A small multi-label image tagger, trained from scratch.
Model: 7.73M parameters, 40-pixel images, arch convnext, norm layernorm, patch size [2, 2], depths [3, 6, 3], widths [48, 96, 192].
Data: trained on abstract colour fields from 500 small random pattern networks, 101725 training examples.
Rows from block 5 of a small multi-label image tagger, named by matrix and row number. Rows with one number within an expert belong to one neuron, the router's apart. Each number is 500 + 40 x the weight over its row's rms, rounded and kept within 0 to 999. All counts start at 0. Numbers have three digits each.
Before each expert's rows are labels from the 100 images, of 14976, where the router gives the expert most weight on average: "top examples" is what is common among them. Only what is clearly more common there than usual is listed. The data: abstract colour fields from 500 small random pattern networks.
# router: slot weights (model.blocks.5.mlp.router.weight, 64x96, trained with AdamW), inputs 0-47
# up: expert up (model.blocks.5.mlp.up, 64x48x96), inputs 0-47
# down: expert down (model.blocks.5.mlp.down, 64x96x48, transposed), outputs 0-47

# expert 14
top examples: dark
router.14:465511533453466483501454557396543490515469479531490439507465531577484525492547488447545486449539554543481534604492489566552563527487556527461481
up.0:559544529471418505504516426465496490439551484552486493456435537471453497463552512484519490554489564438512457506519485483510464457530497533400534
down.0:490554510500524517511514491500488619519486563426472493518534430510469475464502470423565485588482529467485436571532513481510496519548423480534537
up.1:501482572517503433526498483499494505522384524467509447519417442477565478509474470511553515444507418538510539508519511524525590499539548525506445
down.1:508500456486452469489514530497621534490469515484543495513486519444564562531529493491413524499546540514444559508438548434545558503522491473499499
up.2:483433562527571484480470506476486469531464535532461436501544459496488588458575481489476488470474555503479513495517523452486530429462535503456541
down.2:391509558513467466557517493514485485508538475593466441483485555500443479442561529505633424528520507523543461515524535471437545451495462533552510
up.3:488454518476493460538429492503515498506495469465519542489472477530578490509427557544570539457478530520533536544545616532556487533500510442539506
down.3:530500533507457526488489433522524494510457482533409474605520452514477516593540459566560479520521492511442536554484533458508542529485548540505493
up.4:409463499534474533563496524460448525453431545507537521541532514586532522507508479472502451509510457529571527508469483506530439542445456489464579
down.4:512541440515461414538449503435535538453412471511429493513578470533540585422496515506478511548546483543528532411507467548428521556502519505563432
up.5:506522560460526417528467548498568486460535508495539548472529493472557542500508601505466532507543409577409468491560479463499467413451481518521559
down.5:502519498542406484478534531472539562541463510525500551501569555463428439518534458548476436489483515519459456531545532452573498567507522515495459
up.6:514571475516508476455541511492467528524495558442473495410511509474542476552431464441506492505503481479590483513522519561471544491500480528561494
down.6:484469506505526502560522475504461577480537496502484459438449422521556511490533493578583500485583454521493555480532530507439451505531452512519460
up.7:488480502518504525513474605558517445465553448440517468439503493452449525465451465517500540443460475512552494463495523451591513501522497509513558
down.7:479502530487513496586523453456494518557441485487484488529490467561483480549474450473415461564504563480472506477516476476511541518491513494472524
up.8:457539459523488449458472498495511498572480562505570476459463553560461506496578464564464501522462554489598534454485541521532512523530466546448450
down.8:477561516462534529532515518431408487508556501566481531570419460485507483527481496553530433505517474451451546522464520483469541551547468543514506
up.9:505492465459565533504540465545544505502466482391486535572579482445510561495484511411521547504556463505530527597573526522528529421471485516450540
down.9:584408537525435458520504468470522539549564503570527461446492515539468462547454518526465495405463568513503433425546464494537521462498498498543477
up.10:468509521486510516465513575476549500513571505436481490483475425477434521439433485439578557482504532521494585505495528443534459551548460449417514
down.10:542517435540480472477520488528484551494561529533582490575501514495478474501453489468425460432505445431514473443525471529494455482506536508488496
up.11:506526538527536477546526550453542482453512454542512516509573501519552531487477536530425528483541566376499467558452540479490487505487491504440500
down.11:488573482506541507475483554497414621435440531513465474494525496497599502473517492470501482466511526536470442531549524534440509466552468522492417
up.12:571471441578417502451529517507432475487567536478491494504523463541575421563541528514550530539463520530539566598532499435435482457522499523498507
down.12:521545503475531442518480440536530504467468517426511458561511497535431480463514553539556510470431510457507512478470511512548556521482517489449470
up.13:584487480447484471444476444554582535479506566517535528515472566541514515521469479444488487535519465543429439493499432521472552529501504524485520
down.13:569519552498496509534514529506500488552491522460539539490491542488572560514571446447521544493508522501491545457576531444563463461525500454458543
up.14:433509504473569470543566543526462528452455464441508513522543510449525502530489523489465477488556494548499485571456568548510530540447522529466545
down.14:481498440451506477514583519571522536481521456499468445416473466533548543512530492544474522396558491437495428546460454512492576488480467510477547
up.15:525529494508523397491381541499490522429547518544474451545559475475465507485491449561464468480534502506519536484499535514475486569527571493482512
down.15:468563521536459571480373508429539475481483527478469490521466486465504496515477491463519475467562530511444496478441564519484431473513544531499488
up.16:493484469406482464531477514512451512491481515533566490521451470519498461504507510450445478616458514494442555532560491540522472494446525502521478
down.16:493495482529509562525575459561497515576462469585544491597413442495469492431471458454506455498504500488472439501505532488447501505499519458488511
up.17:445429478541488467523481523440500471519469424511494492495519470541530559545554509586471506488447410536529603478538501476624513487530475526443487
down.17:476509488528551416495509528529472526409528500558493497462477441463466548461557578428566552513519555432539518499468490443489525472468520506448538
up.18:475538552496476567445474529467513549487439465502460546523545488460478424566477534507464434433503473459589537493439474469505445460540447503496477
down.18:605500532447446448537456498521581499513521519431546425451506471501533480537514468460493506499438528485516495574539483497592524485524510498455490
up.19:565530496464513490576534494489446496570483413470496468458478476483553552471531443476504563516438540508498464460524550550506511462452515517510496
down.19:450439454495548507540558485417504538535508481526506418494449526512455531515456460532471446516508485458518563424470490510518455485490494510458473
up.20:484476501496427484552481536498528474468447479514501455455506572521483505508481481520522483434451501490501480463432439480420461455541590490460496
down.20:514529448487458498442505474505476497493444521484539538507529528557468529449524534607598540502492507513544495590483463568537536491463437466500526
up.21:472482507479438491460550505517452513492523493421426503514464546553484488487497480462521540503454511542510518457535500479488483427499536478550542
down.21:543455559518537433514460452540472539557555509483497568618485540513499535498529506507527447491468512398412451494539508421499442571478538531503455
up.22:467509512603571455520517526484539474491510496576514514519522452544474578509503589541503517585517458498559535498542480488512510508571495518517538
down.22:521474481471496438459480546546504469470428528517527491468541465507474582489521510531570490481545543490501457474506525554443511466489519501497477
up.23:483478505524466456479458513490525484559515551481459455505495574554547439537580511387516490530519539511510479622523487538497511393483473549530568
down.23:534521592507516471603508529498495467456535543527500491561480452531498452510522530554520492536505517471437478451495496422498525497461534468483540
up.24:516426461514554484516445504476535542498538561464500467468423516526541484510509415476470456486506488514546527489434490520530497532423559503493622
down.24:571543523498400514506469487470571500475489470463556513563528520493537559425504535551506589449484512457445502538486519491505428478508475480530553
up.25:504542601451518539547496516485470468469394429572502439484514418531506454496465548455564478462586548528498538534506541450434493546500478474568441
down.25:513543547513557498426465507458579490487469466484443521485506494446516462524526422495463426487435486515419534552505544498583538568541537466546416
up.26:539539485503482519482568416478456449507509453559524518476523519517473530504497531500511530484479478469587499473527504500430594491436601520503487
down.26:511460433495513513468526513466500505489498408506557518522406530578540518528535487501569504569558534487487502551431497464448490431556463524432434
up.27:586434482448488480462456554536495493528556494536439418490531596511497477550466508568474514453500499505507502549480516510522459494554510558470505
down.27:538522508533455532473534475523543524506469560553503479523527409508491472572498470504517513531527467513455431525580521560439529495513510539505526
up.28:500468463499540477479522476476461530452431471520522483522504480538466481475537430410468559594545513513518493552480500575436560566475510478503431
down.28:488543455512513516450484543492505559538468487536478517469514556472552471559487475561469486433568541514534424460469450490492465589505423430477436
up.29:554507476414450471558435454507493459508439454545493506534503516488502547528495464544470519442497530520494592483556554525473460530493561513480546
down.29:473517496539469471552598516557450513459465499509512496559519511438504528464433501473476460468460480562459482459492497550529526488574572528532466

# expert 59
top examples: mostly green; smooth; bright
router.59:539449519464500537511580465445465452450585574481478542505504449519531488531444461525538496550486399477471521477484521428484497461525470494521464
up.0:544451501455492476499494441478535446466529508552534543490530438500538519472540544504414497539501425520521505482480523458465473555491506549461502
down.0:539562496491462455546477527497519473571449495520479549423499450525556488480526592525552539554510499452527490535515490535572536507458500496561415
up.1:530443590513413534459474456476503549511472536531532476506483563505526466385515448534466518508487399498438486549553461513468424523488549441522489
down.1:517485495525507454527502461561523477477444516531457560432489501574442462577510427563412493501502531430526486522442446449488520489472547485434497
up.2:442536472450424478555558509480557503493548414451563515544556504470532496512449487476510480477523602415449462553477535529539447516545459592453499
down.2:467484492488504555512535414502586484553575489468448451482505561516485522426548533537500519560489502526476475495516458548493509489464516530553524
up.3:535476487495507572488559435572468512433551601466530514511519482434552453540475541511444481446516491503490461439544554537489493543529482506474470
down.3:507501503430545455542457525492527568493557531478542519552513479537589493524508497491571527495539556490519557487508461443483479492583416500554467
up.5:488529545491522474472520507481507500476576571470531491416465495526540521532509546470437551484494580538496481421459551503525533509501533509544532
down.5:500519483605491527458473503465517524547473506441423522485476546445482481507502538488546578521558494521501403550495510483485469455504538563500503
up.6:546546508495451435562535580554462541444563475452527469504496571470597527431428528522562533470481487504546539469517385502493541498479516515524517
down.6:448534504530552521451503494478639603455501474478529516514448511450573421538499549549525469505458498504458493491509605543511508512550505520468516
up.7:512412485470498516551482521467527529471465476496594471533457582548542488553489494498521554439479592511525448469505524452461506497539548389493535
down.7:500505470509546432510487526398527487456563402508447508469487421504484475485467562502537495483567563530525540493500480446497490547513576499495426
up.8:479526577520530433514532491440501527434492457438500593516440508529481505517470514514524537558506487536483512530485487502497489560514438524511497
down.8:501545513477524485453466506453531485415457534546487513564489484473474469550538495496473486565505458459443568442552517530588508484523509480455494
up.9:507453488501486577503472569480536510485528493500557481564493541534527455514554491544508538476504501499496496414534539501506449410555453468527554
down.9:536481528537602555481601507453507474489588471470473491453485490536490437520479505449518473465519501520490507503472509420430531532537533455471475
up.10:463459494482520502474543518474456431554520509521421474567510446498454484529402509484513438486489507575452501559503514473548514501499554468515563
down.10:419552516522470487576461548466505495442579528501563487486469455524504483570410490461518525476508433481542449497527509492493465558493419504493543
up.11:493544510579540574530540440480503477504495530474522487499529481499416469466418513547423481489509500462553436408489510554529508523523544496454528
down.11:491508445531545452533529543485460481464569541521494540531512470544577451483539466564480547581424561508480505500424462485420479537474485490484471
up.12:431545572492455540486532477489476471506586512458528539391498461527518509503518489512472523499498505452462431589541581453492475567535465521487464
down.12:469499530504502508524478429454485475515518524512545453562547449428420487519447502480466583534477491472446383523549506510491475555528537485444504
up.13:493508481413578543435536500529486543447505541527582471478507475470465470542537493507496493473449528529480518472496545484437464610533549529491463
down.13:484540511505481455491462549488481534538430540548502539525526582458493541462471517533559493570583511439514484523453585520484481575500504464511497
up.14:502473571472573549506533477492542479522486477567510488572506451445486478477530466481447522463515552558464531506536490480527440528479504537550442
down.14:470486500469478508480454485549496507446584539523447438449553443486514535606465455478536459568579479469590485535480557491507423465485448491520493
up.15:535510602557482537529479555464569513499542553529428486423500540507540434450472479498510522498521522449497476462441470440478421509463464527469513
down.15:542490477433514480482448476566427487446538545536512594449538522504479495514508580549448478436481450487438509533547425515484521552556547485498501
up.16:529501516496473529491499481439496460492549463657554481519519495527435516436451523507504513500532532537548411472500608521471420471516494503508540
down.16:494558572566465523423526466533529508539486549548496543522523537539473524532537504568423486508521496492469451469463454490413451477484502512471511
up.17:480531486482517469503511539447455514464454454466458551457545519555457499438540510482521618591484474460470503512453485412521434523543522487588493
down.17:402476471434529438442527499438476510464517494517462475507559479490509507537590519450463382552416521532560531544580488493546488495438498568526437
up.18:530476520566442495489522457451494583523496515559461490481564421518476516483568577490477444548540496461466567497539566480431499426445449479483461
down.18:495487495536494478541557390522451501577522515503500452462477456556458449467446459526485468437520563509503554471508524424482534410484488501506525
up.19:532455562460498499500544444512531508503446513565469498515509563446490467505533549507549516549569498445455516448515490463499463500438523471475565
down.19:523527487440498499487498496503545484510539477501472519473472473504577480560497460540487476454402509458449509422509414537465543568502529460527482
up.20:481453479538541481464557522488508500523506575464485540592527408529515501511464500471474477466503519505541569569480512482492536480545484480470584
down.20:475498526534490479490497518478500518489486449456515471435521465536473535459547535517543543569478475492539478522467610547545591418542503536465507
up.21:564486482496452465500523419529484538469520481462512447542508532537501418486484559542549565395494549482439532513429482465483516473568460535503446
down.21:456479490513541443467525486430545484467522438512536465497441530489412534549527520507515496516469525518508592572448467498431429495562536511508437
up.22:426429508529468554519459479568499493491502410483499399468522472519526456478568499509499435509495501554463384500503564502566525482520532497513472
down.22:487500506559498496497554445534514430504504510461462482478540484523500500421481465414493476424527549487531489516518466550498475469536467447544483
up.23:429507529412540454472432530586536561496478550439506588484527479466509543525449475518529509526490439539487487509431522545526502555470514559472547
down.23:455588466420452543479485485484493504590491512562570396480485471538502472550490438470528552559481460493478535442493487551500458510442491442474467
up.24:541451475541438438474516578530482502502554466517518437575499547561457499486503434499544489506499491485579531501419532423519533442518482455475563
down.24:534452569511443447478444520540602510520487542464491529486468549548546523539507518513478521433504470564565541503459508532477567551504571452475435
up.25:525469492500527510461512399457515503518534530488469453498516437491513494568479535518481504512490515524511445430472528473480475555502411483498516
down.25:499549474536494473547419509490486519473564510487467520518426531501449541537560506543498508539502497471499546405450464509505520511433504510514463
up.26:492537476503473523540465530545479542559414477526485497470550559516525512555574543491499534459522517545512474511601442567515514499515514562491528
down.26:497508418545487469533543498514510517496511413447574488497556461513499530492551486456548486445424514502467533464557460528491490431545492531602515
up.27:582549478512505482484474464525520488480527486521466492495521384519484486503369555517490559528544515544457530442480555504495462481474535537521508
down.27:594535502554492498546463469522519535505524548460525531510438506482525493528486523431525498484505492454527455559465555522508455466547549550534487
up.28:463519538469500468491461543449506593543507510555525500520531502507459502534490535510530505500470500541485484586469506432546535534476591567567481
down.28:503563487472509411464542553436454528455500472468438458417493538538553489578528549491516531519434476516572554413471460535469494430534538505543503
up.29:442463498499522513558495560510535514507389465464494487480557556504480515511579506494531531444565543524545479487504452480518515497444501536480534
down.29:491438566497502419592470543459546466528441482510505471510512455532547534413520451552543486460457545490584458545487511470487556504489539510514463
up.30:512528524437483477378424449525439477527450467480580556503447425471544523442499465521501548473547532418520487544500541577498455487502453518576444
down.30:420462534536438502528552424533537542448429455493498453444490495499398493445463489393500521547497513517520485507471508539488491478546547475483448

# expert 39
top examples: mostly green
router.39:580455469531532471428524440521501481484425567521471450441484489495467549500539427433532515511493418511492434522520497521456486486520553546518551
up.0:555522489500472573573542501485529484506520506502478581471551563546497458447562575520465577490454481502475542516451454467484411469457558496503572
down.0:475498507481447477549478463511521493468488401417467464462487529501446552566472492482554505486523489516430423477486499519502527500484516429394555
up.1:471462551480490498466515460454590518534532508506461519473555479538485561492473500533542471490517500502450549477472428505442495573398502447430499
down.1:578445460479501530481480538509517532407575487498504490465496541515586516463520495468520520427499406513542471534502474485477484509543487507611383
up.2:455506516441565498504466491552450425477478521482501518453510464480537539477531513527577495465524482542476549494463490527450471578484473490474467
down.2:436549395504544470504529452516508492441506489468470499451468554533535536438529537516540446556458515526464503569424469428420541496552495483463474
up.3:433468418471547491521530566536470554467488457488511454553534450426529499465508474491566476419435465470469508483456511512449520542528540542524481
down.3:433517487487531451418482551439476516529492523409499539372520517569499490507520515446537497560512464485437481526540518458512470564463474505562472
up.4:525466575449524556459487537450554409424524545432493493531494589531503533517461501422584500480461498458529445538499492515483475549493446467498457
down.4:526522417516525506439495431494465557513497520436539470542477582489512575514486470516543493494523464488456531559497458440468479549484510584528552
up.5:549484450464509563498426489506431475486541464509558472535462496473545518506557452520529549509468507601472509492513424491386559451468548571511480
down.5:494533571491543478497564429522491453471462521529460501542508498483437478541527523423531524493540531548555503549509491458524490535573546479476447
up.6:517491479485540456529484493513491512512473480563485581498525497556488533508446475512550558471497471430542556507532518574507488567532487524554513
down.6:506497554552489482457562500544459545523501545484487486476446459536569466461477439362510503490471503526534507528544504487449512435510435507471486
up.7:532458539440491540448548555460516446481509511519498554517473519524493598524570525526514490448434436525523500496528521494535460524421549447498467
down.7:428485578560512551522447466494436539528392474503465529424497506522449592507491498521530533487495497546534536502483472449411518546475487551545386
up.8:431517547531506504511494564538557580488500519550545499488513418576508538568454518450501462499495480473472532417408502475456491497504540550549539
down.8:561506407498521473501481542496484499491556515454440422527581531579543571481493548502493507462453570566502595484575509470497481472490518557509511
up.9:496501431523543494442475537537563510525545513439505424453471493542523487486607503424544506477478488407508499454537545488485591514470522563449518
down.9:533560496472483471480495473528477458483462496469499507457471543533528523506497509506559562476578469539532432540493487570507544547529444464477515
up.10:458424465495492491456473501565550460463457538498560521456473496476497522540563465504485482506509534514464453534593489514505510566525506475637473
down.10:431491487528493525515477418523517472480536379549433474469472485543500485493448504460520493536455462600487519516560466495492483585507471502555537
up.11:480495537487439470505513511470579510514503470488512451449533549545475539452512463537477466508477400572507480502464509530503460511517488499442512
down.11:459531478488489489477576526564508539498476557502542457492445505487482457574500498446431522398469471503528488441496534537486459414530484559543560
up.12:566461464423495566479497479522480520527455572516529452469532449540470443395455495448478449447543546562479538469506506480458549543510534464491471
down.12:561496504479468513529586530501470440525537563546497462526511494394391469496443480509429517551471545561533471512516469489516518469489469476495488
up.13:497418482468476529528511489504505504484489556519544542445520446536513501453448503499460486463501440476485479473464505503604598487501497412585589
down.13:499557534463587532561539529441469503475412537460442528514490455443472453502475576547551493512541458507555485468446483442512425545488507494505512
up.14:507491493574490547461499553557505536489460506601503481470512514506425539591424522536486487479478496539528531471422480430514479589508540544445508
down.14:553500525487518521542429523533471455555494441540471469468553514505496436425487482502461500467435515494529536501477467555493486611459518433448475
up.15:501511499521544541463466488544468429493489573500468532574510489500496539503507487450500519492474543602449594576513524580520544505428521470418448
down.15:502539508516551485511506504572557523556506619452514479504487503477474550518512476420495459505548498532556491500518542506565439483513497526518451
up.16:498465557434467433493470548555566504491429483554520469462541488446513477496524471575477471495467460490506513581520451565514494494526458515501548
down.16:469476521557466492514527460553527488518573534522538464408502505465536457430510464461475514504465524502466454435496502427503469502487487517557447
up.17:533569401496522475501489508479465501538501552528414492512513445460536517486443467471397479519452497406466502509523514450523583532495540512520541
down.17:496513522461452515480504557474436416437528483499515541527469538464565527463538573456504482415516466515523465558531516514554501451427520463504473
up.18:525497517566556507456573489498534497533464522446487518533488534504504516540498595505469448495472458467461401505544487439531498523503511549528547
down.18:581475520428532448460490533495536521528427510528440530487453547527490462516451533572558456476515456564518476548493487494520490527526501504512547
up.19:552496479505435470534515495539476474481388489526476527537486511469460452482465542513451504484546550496546534496537485516482431468506469517563519
down.19:477552526550459518491540510447600549517481492492472544523400477547476524503531511477566432537490488545573470515492511419536474457475455461450500
up.20:469440482543463414473482545531494536561464544582493583507511492475503460567541499442480461458511434460534564466529486507488506506468514587481465
down.20:519472497585487460593476489536534507557526531490469502472555493513524476363512551507480508500474492485439557500525500458557483498520474486534485
up.21:567535447548549495454519405577477531444543462472543524516537465424508492522482471496498469525508512540541475462510487467545469557502453469516524
down.21:513505528490561439470510458462439497496483569546582508487480456526525557506479564456575543454526512409585438527377553564566479552419497564497512
up.22:457591459537507460520511506516502507477556503474536480531519465423510453508591453460592469512481437457495404485555472453512501458471448517535523
down.22:456588542535430517529533527425450422453457427518491470539532562464491461474473518500478485519528457412418503531506509525567467550443514504527468
up.23:516468527532558508503548549516520440510577502459477411536545431548504484555499564524591543468540423566500567478535492460487407531499522459523492
down.23:499475500516513430562414479486450486455516470527517508474496462497499537441438463481492523509436497436511519470511528525447443551456554507486505
up.24:435461506495546405519589533505542475543515518516543439515463480473558495478464461508542467506502486495518484537526515499504539482521518515522464
down.24:562517483440494503522505538440471444517563527484483505506512574580520525534455580513438538426430491524491495478522443432580470445478522460514500
up.25:556495536517459430585527494489498479580528557517554481502549528468466448527454451510557553508460493533518507569490431423543504471508496510542513
down.25:535475418477510465579499471504553538492512518489498501552501519536586513511560458475490440507498437447480477454502526479511535440546497427519530
up.26:510555413438480568447537449552538565484505437477504519434517446468527512476573517542454539476529462470533486523511497494496463544471478498527497
down.26:541438495536501534489495525517524572497418440519444458474518550493568552465495526427477474605541502522487453546510501486544485521419470526506471
up.27:451511558473482525494566454537482461478449485463510476508505468537530542504413483477499405524485472472470456447528543507522525451513547500511464
down.27:498542468444537485512546463508490481466511523438534453534483518527539548607469497531497532547508557524547447455475460507489514469510456562458447
up.28:459503517476541482512537437523478508538518491535488512548488480537499482580459504513441508499466426466430515475552488480483495474491501497442607
down.28:454531514429524487490541497421558458449599512493458547478452524531516493461520500610495424479459464453510494453547462453436501440547561502481496
up.29:537423498417536581502431517515478468455530569491509525541471515491512578467472469495530503449505491488411495588488443462492505460435537473543507
down.29:435539472543473529502499543529471495459540474482495546517497410504476531439563597517498466536541521580526559445503492509417513499473491498526462

# expert 37
top examples: mostly blue
router.37:473456495441460463516535503419500476466589458578440523459502493525501558448559509467504498445511461488442441529540490536542516402540513447578479
up.0:479458471493460465499496606458407549498481523456513505543536556541494591438522511482501495527509450420550522553567532502537532446564525500481589
down.0:467528546488490469465533490532565484520497484584487438580497553585458476478542414425517517456515549553444583511554490544531476552512475548459506
up.1:524476538579442473438536507440484414499561502574485571474519440460451509481501526499469474493544468507581504544461538473448507463568541487423449
down.1:555561488552457586493469495526498486503549527468478534558518494560501512557503532490523530463487430532475451571456483555497581440467450498443543
up.2:551465492461431482588530447519460507489543495537479549491521540440522616469517593516569467535481528509416520430493485508460510462503492542461487
down.2:534502533585490541521469469510520481558505493411519563533491550483448550547490455469535523522549441448472497531417490558441597499559472533491487
up.3:452544520517447510414531495474465513545542387438499477529577460445578516451457521530492434482568536522501515527541501485425476447481474499480532
down.3:485493513533555563563479570509461488475511547503434532467498465506505468486460622427456477544533502581488401545491505458559505448521465512499487
up.4:497445432469524523545517491524516494471517441568517450449529470438439518518488566451453497526523442459490528477476561490573467539498505485535511
down.4:440504523537470484424458500524507471546463554572566553511520460520460487553433517491477531494548505509498553465401502523515563481502486462537484
up.5:508470388508558528576480409514509491491503552548471478497506419485549547511544512517489503526495570429480477401549511474527463461499505446534561
down.5:535474509510550484501445567440460566489456449487537548454481481460510493443433409539452470504523466458450536425477516514395574480530534570515504
up.6:502487482459485500468497517433499477484518497545495446476523490546525501493481554546432556592539493455624468440521488481426450472454424436438506
down.6:523569513542471546492531514547472495440594532526510496514443582505438533449461515507471521444557460486442428558540509541490509527429494565530477
up.7:458447566455518457480502505510470486496475585501444488518473535505511492512455537472596509491437548512377456482507458594531529541483470433507496
down.7:456493515445547421603569453521465538465490517477530468517495511460433515479436450552517505456549490569534492529452583468452517501521494559514531
up.8:508529536520548481449490481543570525493465546506521471469466614484453438442503489491484580498547502449496453477514516528496562466478497445504547
down.8:482526515449615460433480501482526513544458528524534468555457557476494485457571464492548527495474471465577466433431428443490491453499546442511467
up.9:542492522526476426428560516498454463453556477512517438472529497545559483525466478452540488442504390469555515499449488513475524525479484472513427
down.9:492488488517460465506478488547533511490514442545577560530462469459476484509419495481446483500421474460521462578466479559514521531528471520483537
up.10:503524451538495558580502501452509478485507409583470563507507523539548526527491489497500483482493532545548524558468467469533552469527509480501465
down.10:511456536467466470483485507411443471581533513468488428612512454444486489548445494511457512535499524408515528472525486443542485554460519521536489
up.11:487527533551497480550463539504558517485588490450514561436433569430540453509503494535512573451490486504494417438457495516479546470561557483544563
down.11:502573539427518450523515541472567522480486406491536480549536495501527575504498457565493455477455463538434564441452486439564499543541548452552510
up.12:464554584538602481541538449509520481494505475521487425457505473486571548510496461415476536505527439493508529430499516522472472484519495427413563
down.12:494530455547509526518529485471606518497465469427510534453524468566514501482488584512513511535484538513491443516473480485544420465549434520498561
up.13:553470503597494534490512463526502458509473500541481436445583465466480404542472422501457522386459478522521497470565544519567534493484493516554455
down.13:481459465552432437490460504470530480489485536516446467500533430499547552523490510538527549539551476530508480524497457426440425545488521574470478
up.14:495465451542464467445461557493472469463533478476502536539476432455526515488560527525494434424518548436507523550495482508476593538541477511509503
down.14:517479519471486530420577481472538485474489408482476543506467550502561528513424539483428536447482511476462514490495478475578456524512549546447428
up.15:439472441475478471497445492499471482562544465505515440541510519496504571431537468520515507499485486524522527574470532469459447508459536512537514
down.15:496531472549442506427488598479548511467516440552540480508473535437538457494543500492503552510546476548452450541513532551475512528578442554485549
up.16:538482404493478494501528455501479562506535450533431566412519469480465467487532462550515572518493537440499492448549501477500461506505498511440481
down.16:491510487524517508558489543484485499502521479462488467547513542479552485487466516523464506591499475450483531420487477513442497504493552472504446
up.17:438461554451519465493438446514472521491510462529490608416498487537531495494477491509474464481502529470503547537563487423520507472508507532462482
down.17:485452526500486538509556517571519500447470418452520517490497499496498429480509470484510590474523461458533499462456519529524506552507586475499455
up.18:523531457574529498549518535481506499486510445562438524462498517492564451481492573482514511489486511495504458501428537562493473451512479468541418
down.18:483531498481474534495446506473510488565458505523459483521465558458552508515495528473512511561421532500483474523523500530518511559482507458486473
up.19:476480424528503558537532486519518473540598441523565539469478490461490470551498474490562517476461480508419471549528436446440499496492467516542488
down.19:482536504555430513496488544529483498486518454444486503413526503482609455538503568490537504478455522465498583470494471494546569493557483541454447
up.20:462450493495496541552504487529551466496501481540491488541554549531535468490565564474546487512549501567512509516480499539433381568544534597501487
down.20:503462459535450557485585489442514417484484473469491448490524520484518455549461466477524517471427545496532499507478428527438428491463522484515507
up.21:431528514478504527476527511500543500520457466555484524478491522520534498486504487419497486484464531519447491600478461465474490491525449582525455
down.21:545458458518493591524475487612496435517489467519463464516459523467467548535490517466440592461564519471493530553467492515509435505498509497507531
up.22:459528543469504461485478547506583516529513548467545508507427538562537454526558566505486446545490525385519476538523476473490527431497441497588459
down.22:528515518454466506517556505469549509488488484574399545547484498482471537447522475469526448534486550417521437502526531586428459506496557514565436
up.23:448438463490449476542447507472521504448505489510476438518445506504500515542532580488440497483465502565495565511503508468496589513503484509551448
down.23:464525499485470453437595538502516522536512535491438455499487514536509453536484525510464450421433446571549459519508537524507491469566542550505454
up.24:485540509598518535471518463470477538487448533450493571546512477500475513503433515505467467515526558525494536488477514499502538613540488561500512
down.24:459528498506483499462495512524491541458536527535459414521605517528491493439505483535527413451422519536504558562444473462527497514496496460498579
up.25:508488456458452485495506470460581494553499590533528423406525575458455550481570523420464544523477514527478457564488441483572491521459506496529493
down.25:482495498547568433559535540517561447499534585515533491551536482517468516426458508472535434467531530508516493492518507493488483430478509497497602
up.26:578509572568580483520491537450494495509477488505569522507481449479521512437483533490491494457549487494482547479527567513491407410513529468516544
down.26:461551406503560501474477528501619455553493459433477536519539489522535519493481471487528477539484440500466550486495464562510445509587506568444491
up.27:440435478437484518420542477471504416526405492434500451615440503583515546486516529498584544489556483479519540483516504497538568494414569454524490
down.27:455490515491482454503516444528469458450529474484472443523432500506552528481554529619539515502484553523504489534434487546512422554524503471524484
up.28:510494490528528556530482364498510522520516493449465486462495451520471508427474467477545541551458572505432510557575504486460534529498537467522596
down.28:527520543503449570473506404498538517503454466454533583492533516457489561448498465512490523475432497490542535528413479465436500427465451538440519
up.29:498447512549541493508510545533468532459377512399461539457520552489517528493486489570482481535534501533409558514492550546479484470483484478501480
down.29:597478505617483512531483543518487454574542472496491411457558530505498558448419530489526428471541566506531536515579432461494539483465510474422491